From a checkpoint of a small self-supervised image encoder: 6700 steps.
Rows from block 10 of a small self-supervised image encoder, named by matrix and row number. Rows with one number belong to one channel. Each number is 500 + 50 x the weight over its row's rms, rounded and kept within 0 to 999. All counts start at 0. Numbers have three digits each.
After each channel's rows are labels from the 100 images, of 14848, where the channel reaches its highest value: "responds to" is what is common among them. Only what is clearly more common there than usual is listed. The data: made-up ball-and-stick molecule models. In brackets: how many of the 100.
# convs1: 3x3 conv (model.blocks.10.convs.1.weight, 96x96x3x3, standardized in use, each kernel summed), inputs 0-47
# convs2: expand pointwise conv (model.blocks.10.convs.2.weight, 384x96x1x1, standardized in use, transposed), outputs 0-47

convs1.46:494496471503529491514451508590525516504528530364501390431495506487473506755517508493369525492499485494480479518631488507456612453515523497420477
convs2.46:500500499500500499500500500158501502500500500500500500500504500500500501500500500500500500500501501500500500500500500500500500500500501501500501
responds to: dark backdrop (77); space-filling (73)

convs1.48:533533504518444483473467520303441475518524504594491474429491591487565545553396453484339534498492545501631521551467460484454387440521498479499550
convs2.48:500500294507500504428499499466500596501513498500503502500586501470500416498501487500226513426494471500503500500500488492500501500499500500430561
responds to: small balls on sticks (86)

convs1.6:517499499496498471510500492505506495515498482555484462474494397494563531682490495500431522496523466395585408517610494483497482333494495490530495
convs2.6:495500499500499499525498506502502489500500503500498500500446500498501501497500501498502502503502501502501499502500482501502499502500499502517456
responds to: space-filling (72)

convs1.31:509499501507504504501475499501487504501496476529503475691503493501524499684489498488430506504497461496533438530740498489497489404504495477515494
convs2.31:500500500500500500500499500500500499500500499500500500500569500500500500500500500500501507500501501500500497500500500500500500500500502501500503
responds to: space-filling (71)

convs1.73:506550496501492518512509511502495499492531405721484463507388492484485502488450503491543470482507530518529488542476588511490493526502496510520549
convs2.73:506497457494496499460501498484500544498504503498498500507499506482503461500500498504494511476427502500503502505497503503501504504503505505405498
responds to: dark backdrop (82); small balls on sticks (65); balls: twelve (35)

convs1.82:492439497491488520497492504495498500499494488740506495516690513504503498567432501495468495501441474500519473522499504504521516510501498352513479
convs2.82:500500500488500797500499500500500502500512498501501502501494499473500413501501489498503500448425500500505500501500487492500504500500502501497538
responds to: small balls on sticks (88); balls: twelve (26)

convs1.89:486514498504510497513508501499501488492498493736424461511491493493504452612487499496511496502447505461500484506481501495487488503490504503487520
convs2.89:507492501496485500517512512500502471493498518480498494518556494497511497516498506512506514515768499494505513509491522508501487519511515500485502
responds to: small balls on sticks (72)

convs1.26:501501481521512432496505503522540486509492495590483483514515483497596743663617665501463545500504468572527479508511503497489453422499485487503513
convs2.26:500500778498500999499500500500500500500501501500500500501499499496499488500500498500502501499501499501502499500500499499500500500500501501498501
responds to: small balls on sticks (61); balls: eleven (31); balls: twelve (31)

convs1.92:503499500508502509496500499497500498503483495704494495646499500497509502532490495496516645508444488488512471504503499496496472495498500487491484
convs2.92:499500500500500500502501500500500500500500501499500500501624500500500499502501500500502505500503499500500499500500502500500500500499500500498503
responds to: small balls on sticks (72)

convs1.65:514500505508501483501491514500507501531504495463480478398508480492536546681418496485465516480505456503597465580508494530513498348491521485525490
convs2.65:501500376500501501416498499500111500500500501500500500499546500495501499501500500500503506501500500500501503499500501498500500500499500501497499
responds to: space-filling (83); dark backdrop (78)

convs1.66:533570499503492428516500492505506489519570478547477453452444477463542511719458652491482545523535467511584466540519496506506472314500494487510485
convs2.66:500500593500500500504498502345500499500502502499500500500500500499501482499500501500501342499502499501502502499500498495500499501500502500498488
responds to: space-filling (74); balls: three (27)

convs1.10:508501494495503474501487496494506500508493482556472474482508511510540520672503493492465524496572472498550485524509492503502463394497490488529512
convs2.10:485500499500500499480488514507506495499500508505499499479683498513499524504502510498499511499506495504498498503501471503500505497504492503492501
responds to: space-filling (93)

convs1.33:505504502496658458495512507500496508470507499523495503516495502552651502647501506506512511511512458491566500525502498425492468412501474506452421
convs2.33:500500500500500500493499500500500500500501500501500500500396500505500483500499497500500506496502500500501500500500496499500500500500501501495499
responds to: space-filling (96)

convs1.86:501500497497518506503508501500505497503490490238501457489491492474530717524487498489510500506503526487515480510504485503491502412485496497506480
convs2.86:500500295500500500501500500500500502500501500500500500500428500499500490500500499500500501499498500500501500500500498498500500500500500500497575
responds to: space-filling (79)

convs1.41:497503515503500495503526490506555498505501460706460436446471478466539501741532498500561501512486464481559482524502519481492442463490497493469471
convs2.41:532471567444463501606538536506501288472466541442453475537510440547535566543467537537529547587530485461461544539464560540500449551546541528598445
responds to: dark backdrop (82)

convs1.70:520504497502508469521501491507507503517498484512473462422485483486518516707503534484471632496515487496603469537506494509501476331559488494508469
convs2.70:500500500506499500503496497500500500500499504502500499501421498505500505502498500501501504510501501501499500497499504501501499502500507500495999
responds to: small balls on sticks (77)

convs1.78:501494541490490521490512477490541512513505494769461529479488511511489471678508481498547474475479512489544524497475502506510549520487506496533465
convs2.78:520479504579469501604538525500500520480487534450472484531778437503527495533462518530320521500503499469458532527469546525553454545531529499503500
responds to: space-filling (66)

convs1.51:493504523502509520510509496500524487541495473708492428468462498469509500727526490505580485525505488498540469522503506502512482512508506509471458
convs2.51:536468500478459500661545539498524491469469547429454474546515413541541551549457535542558524577523499453450546544458573541500450559549548500520387
responds to: balls: three (27)

convs1.80:501503499498498465304500499498509499503499490551495494499460496496521517601511498502508439497251500498523536498502499493495490489495499496504509
convs2.80:500500499500500500500500500500500501500500500500500500500499500500500500500500500500500501500502499500501499500500499500500500500500501501633495
responds to: small balls on sticks (77); balls: three (25)

convs1.12:499530472427512429497478511531505550502537512503506463495522452490570494548454515485425516509486491579538527529484602541497455342547494514502514
convs2.12:501501487539501497500502500503500502501507497501501502501116502484500448499501492499497458480539528501499498500500494494238500500498500569452517
responds to: balls: twelve (32); balls: eleven (30)

convs1.69:511506497507543495515506494505495502513499462525468431443487482488532524676520518540517525696534472518597465550520491514506454330488490491509482
convs2.69:497500520500501501501490496500500503500501502501500500500498500500500487501499498500504527500503499500505502499500503498500499501498501500498494
responds to: dark backdrop (95); small balls on sticks (60)

convs1.62:524505501529487500515499498527484520533539470524463449459493491492552539728467506481465503522507486498561459553524502524541504350500499510516464
convs2.62:498500499500500501505497501501500498500500504500501500495501499506500500500500496500492500504503499501501500501501495499500496501499497500521504
responds to: balls: three (29)